config.toml
translate = 0.12
decoder_norm = "layernorm"
decoder_norm_position = "pre"
decoder_mlp_ratio = 2
decoder_parallel_block = false
eps = 1e-08
max_precond_dim = 1024
warmup_steps = 310
Rows from block 3 of the image encoder of a small image captioner, named by matrix and row number. Rows with one number belong to one neuron. Each number is 128 + 24 x the weight over its row's rms, rounded and kept within 0 to 255. All counts start at 0. Numbers have three digits each.
After each neuron's rows are labels from the 100 images, of 14976, where the neuron reaches its highest value: "patch colour" is the nearest of a few named colours to the mean colour under the peak. Only what is clearly more common there than usual is listed. The data: rosettes with rotational symmetry.
# fc1: MLP up (encoder.blocks.3.mlp.fc1.weight, 384x96), inputs 0-95
# fc2: MLP down (encoder.blocks.3.mlp.fc2.weight, 96x384, transposed), outputs 0-95

fc1.7:157124108131154167143148103122117090105122135143125102096155111131074144106126108138102180135109150150110135134144087167145130128106184152104115170126126081135155160123144164109125115156119121120140099129142136135151127107109112115127124129166087159068090115102119084148100157092113122119
fc2.7:116161143109139144142148095113088080121152086119119128128151128144167114071102129108145178133131135138142130097139097106162144134134141164135114135115153082174093109107122151099130081147146111131109135155122134096105142120165152111166123111152100102093099113132152181105129130110094118119
patch colour: black

fc1.91:157118125113120102123101145144150112115172183159180145140104125055129115135108176121111129153127127127102102139169143122125140172139133147128106121101134148151128136088125130138109136112112099096169137165111117123169197110156119128114125151123093139157122155116113100101163120127150156122
fc2.91:150108105146126124107134109103143142172105177140177114113099147104128138159151104122097135185116137111109137125135100123123116131153094131113141101094117112141136150115139126117123171100135104109131070151126131062096088146124094173140166120182134126124137081118140126124168157124143125127
patch colour: purple

fc1.103:131120122141092145087138115129142108145117101101178165152138127156143146146097123151130091141145120100155146134169159104072131105114113134128113128113142151088130130147125100089088153088108149132197112129162171149160158123122114164119103114142130164130125134121104139134159125110170154090
fc2.103:088120117141175164080119123156101162118123141147184119165120119104104111122133144133098177136124127108095170143083126136100103134124110121139140074129103121170133180106135121143129145123134124096133116141142147147138094105112144177131079106113131138107154119130171105135113147116160090146
patch colour: purple

fc1.55:118131098128128117166128158151097186124110121101128137125189150132113136105088092139101101134135125126156136175140118142220120146129112156134119134089137163143112147084105139130141105162129129134111115106118154129112127130106100156098127113111109154134109110116129117110124113106202143142
fc2.55:092129115131105081130090175108146128115103120106146155150076130134153115112174169152146123133139141125103124050115133128114107114108148160130102108125118119135111162122136110121146151134128121129103164108126110168172121158142146150117168125099108129158124120099126141168147111156166070143
patch colour: grey

fc1.339:156147098130194132131164137140155119107144161126122114108188142111132133122132073146117125112181134133107124099122114085114115116137115106157116151150146127098131147117132134141117134106145146155154124153107175138132135162123120119132137187103106035136153130105157134126152105154131140129
fc2.339:160129127119115117143106144141119118153110134074116093142187126127155136146117132136141124125095173092137096150136137173093108170106107148142119124100107110126144106145147091116121108110120131099115108121120095119146177113098126142107136134076142052123161151128097094111152128091160123105
patch colour: green

fc1.46:102106134114083131162108116135150094128136125133175118091094115095114174123142114095052110143118136087093083140126111146139149144109144145167173155130103133129132110132153100150113099170130130148103116122090105129119132131118108121111155101135114164140122139092132092089115140151169142106
fc2.46:139139139143140125128088107112115147147171159116129118110113108136117104092138157122128130167136104118107112133119140095118138095155152105205155127154122104153119146106095104117094164167115110174137117138140189111141144131152162130085159074133142151123151086145158161120121131118140116100
patch colour: pink

fc1.344:100147137148148133119178156161117110176119168142134116105143105139135114148102138124175141124112096084101120101096155131099112120150078111149119125104101150162140128138151145109115099145145115101150144114104107155111158080132133106151082088125158151113135151080121137081116130140137096094
fc2.344:119143118116103137145139156102170138104061128140124103124073137130079105121137135118126140114070114111128102171151150142107156118074119128104112130094115146127157132140136116150148127117132112139170158130159113110140096108134128089123120089150134132124063168114130091171146146099124149126
patch colour: grey

fc1.40:107108147151103106147131113120116130102121116137157134163117134138100143109117141156156175120111083085138077123165089133117157141115117160167132114125169127134139136102113124189126118136123144140148096116148094132090176143143090128151164104118173124149133086126109107099118146174085125127
fc2.40:130095149129150115131147118105116123126144127125118141127126118177140139153128112164132123097150128150121109073113113111084116092099100126123081115115112116113121214080162142144115102167135150163154164168131146153131139134119148131139153132114154116140151131129088112179134106127164087098
patch colour: purple; blue

fc1.42:078119149117113133110153124144111124108145119170142112128122121134122167060125088098149097116111123137163136155144113153141138146105122182056101114138159116118121080147124111178163093129157165178118150118098114157137158107132109138140158146163108124135139134117135137127143122153149132135
fc2.42:156141143111124117121132132120167113154158152138136113130126126149121049090147117165130098108144142098103116142085107141114099107152129118112173103151133137146115166101128116107122155131120083132120133146130172138112117094123097166145092117138116091171182093163125137086136121114173128124
patch colour: grey

fc1.271:111133125146106143075100129103135159203137139175066134134105128126138109139137148103114088146127120135138107132177163113203114125101128149118119109108117143138095099133115120076124171169142136124142145101101111130144147095139134121140149132099131106148100124133092119129111155145101129140
fc2.271:146122159119131075128120142168120129161141132167135146217155118115116167133136149127121089127163123149156118152148147129092130116155094137122104128095145143084149127160081142105104095082123146129157106157147106155139116111117134113108107141104152126141156099113086136146119104119134129089
patch colour: orange

fc1.210:083156138143166155121118146164132102104105146104104121143132149111131157121141089145140137121158127073085096112130123120133122105129139084155124170126108125114117123148162120114119149117118106151143126140129140155117129142120076081157093171115117119123140062130137177110113128122135133204
fc2.210:150119105120120121125155154154116121155157132114093093131139112085103109158099180133182105132115099158083125131109154118105145138072129124128127117095109116141123140112114130123137117100118180153137135111149102146152132136119141138161152171126158090129129128103083080172151100113180131150
patch colour: blue

fc1.264:137138134156145139082137088154127131124164160161142103172138171094159141089139147139131151114178166111088141126137086139124163126094140151144147118099118132155142152133104149128126092112152161148144188150099105124124172147105140121142152186120124115119117146160159117094126135134135120114
fc2.264:163147179150094114132134085145143131132103143121100131088137084153106148137151146110129127131132138119115102137168104145088112148093100147112122144183127105094147087112112133109071084128129088154133171154165135128139102149143146116114136125106130093130131094115114085136122170100118157119
patch colour: cyan; blue

fc1.87:112127122163119124116129120107133150129113130134077181115096120162138106155104129120147114192164113136139159121191148094163111122146178162138141151117104115113129131110131117109128150141121097144195113104137119124116169121182165152153129102109102133161094113132110144124137138152132143155
fc2.87:153135129155143126106137116173085135159141125137148124203144143141135191094127133139159117125151140113143128145123141134097157149125106104123096169110150146081172121167069107181148088105141119121152099133084093141142131129129122129138099123101112162130119103100129127130123101124123112125
patch colour: red

fc1.345:131130128135163117125143126105167096105130070125120114139147162123111148074165127151149145093160131115145116105105115139124169118085089131141154123145141139170160134143108142192124100102150193117111132102117104134121126126128121133116132132083149151113188126155144159126081113115119134114
fc2.345:147126151132134104124125113143146146140160119135146132162170120110145149120135135145149153115139122117125162152146159155156121187121081127130121080089180124074083158124152146156155097132107113109158107151153094111134139083150112144143122157127113130112118085169124113140086155171147109123
patch colour: cyan; blue

fc1.10:131086159103114143154132112135120149132123107141128137147103108130124106141156122133117141127125119122150094116112157186168128114104147149080091123142101091155128112137117145145131144113155114092135148117136102131130154156148165105140121067163144163130120132068041095120113143120107160137
fc2.10:160131134109138126148134127113136132152098147157131158170138164097101109121131110104122093112078144115102127113139116125155131121119103126118207166174122095133124056111127093141146142132143153115132120105141112102066128134107124121168114115114153148150105154156181100115116118131107144147
patch colour: purple

fc1.100:108114099139157085159122153128086132096129127125099124088122120129103114136110102089063170177107133174111136153113133094121126152105154154100156130133131102137162140130126162133134163129170135145138081129092143127114104095086119166144156111152118091136147128157156123151129096134117149120
fc2.100:138127123111125130155126115109107151092121151118139146132124151183167112088125134125125150193129151133124149097139167114147125124136206142127145149131133136115151121104118112168173129122155147149091137097134167098111116120107124116164141134111089131113159128185162150122084140134123152174
patch colour: black

fc1.248:124140149138158140149116145151100099139141141146125164138160112147163166142112117136142104138147118070105156147095133135083131149134128177145074148139151085125160136164112163089131112123115115105183127096163143139110147116120131156129143107119153146148135116139153141117105108188134086090
fc2.248:092142112131118088106154105124193119115132097139178129165103112094100140172155142133108118112119119130130164176136142147093115144113095139107164085096135123149109148106120117113136156120118123127165177139140107130122082136162114106114145098132098149110103161113184135130103110106113107118
patch colour: blue

fc1.330:116132168153124122117098131213107149166163127089121140149130111105111163128126115103140117158127129080121103097119179123182101149093150158165126121167147142093126139143105122131113145102157160123134088116142112136143128099108118131141140148102137143088160139083114129111123134116154149107
fc2.330:110114105119137088137119133125157154138141114136162137158131127140124107109114223150134126139129163149117144112139165144169148120166121118148132112129127168132134128080180119133113162093079110125116171136115143130118119194146137104155152112150122156118167140158127163150137112151108133128
patch colour: green

fc1.253:155094150110110121146122130111137158168136157176138135122109117135124141083100129124136177157118122125161155132125147141142145133100120180098089132124138149146155093155099146103171094091120126127146109127138125101157142112096113115121177077125155186109127188137094135142140138136147148114
fc2.253:147117118116129139125125077120118170135145119154151129142084136144108149113112088136110191146167109092121116049110122142120133104124133104103131117146157110175122138127131102131140110136104114128136116143128151133113087115140089085135134089150103180162181102172142153119135138148116146125
patch colour: purple

fc1.68:120119132149166141125132167146124094169085109158161132132092074164101113169112142058125130163109140128116147090168106112146099124127192115109132138116131142174101125112151154135094131159151127139098117136150128119118144132116127137136122130151157118142156100135143115124118105133193138120
fc2.68:098132144102145099163106131173124106129122144092148104104112108127112140120126073115130092111081134131127139175138147158155137104166126123135142093120084090117170077142113109170144105106140145124102081101139088097158140114150133134134121131112119112141138136108166108116141094071151135137
patch colour: brown

fc1.204:121145172144171137161104119144156104111126122093149144132146167146160096138173081122119138111160129113079107149150102127088131139137112087155158114163112162111111129142123122092113152145146119169141147126114150105148162131147129124123140187106146081162157087124130139083109118125118125139
fc2.204:134148117102056091147135113111138126183132118086134090154168128134128101129138146154137089144086143154109115150100118136090157106139141159151076092142124134137138088112109116136127144105137176145123130124122135134131096151097141105094174106128127100120113107127104111133148132134153090076
patch colour: green

fc1.207:104135129139123114116180152122116151150118148141094122118124154117141072168143130130119141144115149109087093078095165104139098123196106129106144113113128154110168137161160114107137139134149110103146159133128117109134167106115144106131106120185099122141149150073124100102101103144147151127
fc2.207:107138124108129081113072085106146130143093141129139152100117114121098143136118138083119130147060083172108143150133085112128147160097134131108100131121108142119146159122107120159139077146146136118134115128153114115172107129152133132128102160158130127086081134136124086141143177108121133150
patch colour: grey

fc1.202:149151135138173113086179186120115115120122119103075129086127138162162113123128126107091096122101121113122077142141109141123133155092083126136138147131130098128133137155100113138092130117105151132176144124121125084131106086142130111136133169170118116093156126150125163162119124111131084126
fc2.202:068134107120087125087166137144091113117136139089111081096122113097118118134118124134146120110155100120101101133106150076119150134122122129112122098125156153171108124141112156164139156151174117080134115138083129118098117137114139091144145136158145159061145141105166149133142116137114139132
patch colour: brown

fc1.269:162164115131144145100123146161133152116139114138146085124177155168174112152101114125110103116113126107156107124140113113122078137173056098135109123127106148161164133124155146183103130093139103120140138159070129118117118135119139127139120180138094116118152121104136110131106149150141149123
fc2.269:161125106097140158158127156150063110147115130076085115096132144142106126136122086127131153136102140093135112124093108126101113135119127129113149106151195109111158085162090101116134129106111128130132097114141111131123128130137127144100094108108090123122081151107125118113154158153095152077
patch colour: grey

fc1.220:119161149172132118131107142137134137160123143151108074136086099129113114111124149112107145139112122125138144094110102138121154101139142162097130107112157118115107122154163148123151077122139130155138131115120184129167037149125131112119142104099155185114091121154143145127131147124115114083
fc2.220:151115121156128118141157123158116079108151082123039151100107146131124147163137080099143139129100135141132137111085140119179162141122127150105156124159118137132151112167137134134149119121165130101165116137131117147140170127124136114161139112170123172159159119119115117154120150137096163113
patch colour: black

fc1.81:155122132106111165140112141124119176151139107165111110144106149170115101133080089125194102133145135148119156161145123133144149124117131153077143132116085109105123121114085129116148115124138143130143131111161107126163141163118076118132094077120181162117144150094122105105153105128136141143
fc2.81:127095119169133167128149136100134121137109103156108136134148124167139103150117138118146118162101167147161149065112095100114117129124102133109173144137150127123092168128115131131124114112075144134128109060135138118074108110149129124152137081114148179169150139136095151137137129127149163120
patch colour: purple

fc1.258:093134126113131124129161139100124087086137171146079104095110135159107113130129139140140095106147105168102141141103069111169183180140123113118133109134154096133136146086113125128143142132151094125113172108099135138104105118104135111146145119121120146157154118095161145124087114137084106142
fc2.258:151138151118128099116111120113125088091162143131108142137166087108132104130145164114118129107141124100123149128142126163145096114103128099177109141105110146121102202106129124124106135146087128098156142131121129108184156081172158125118128119142126120100194120165146118105126103142161121105
patch colour: black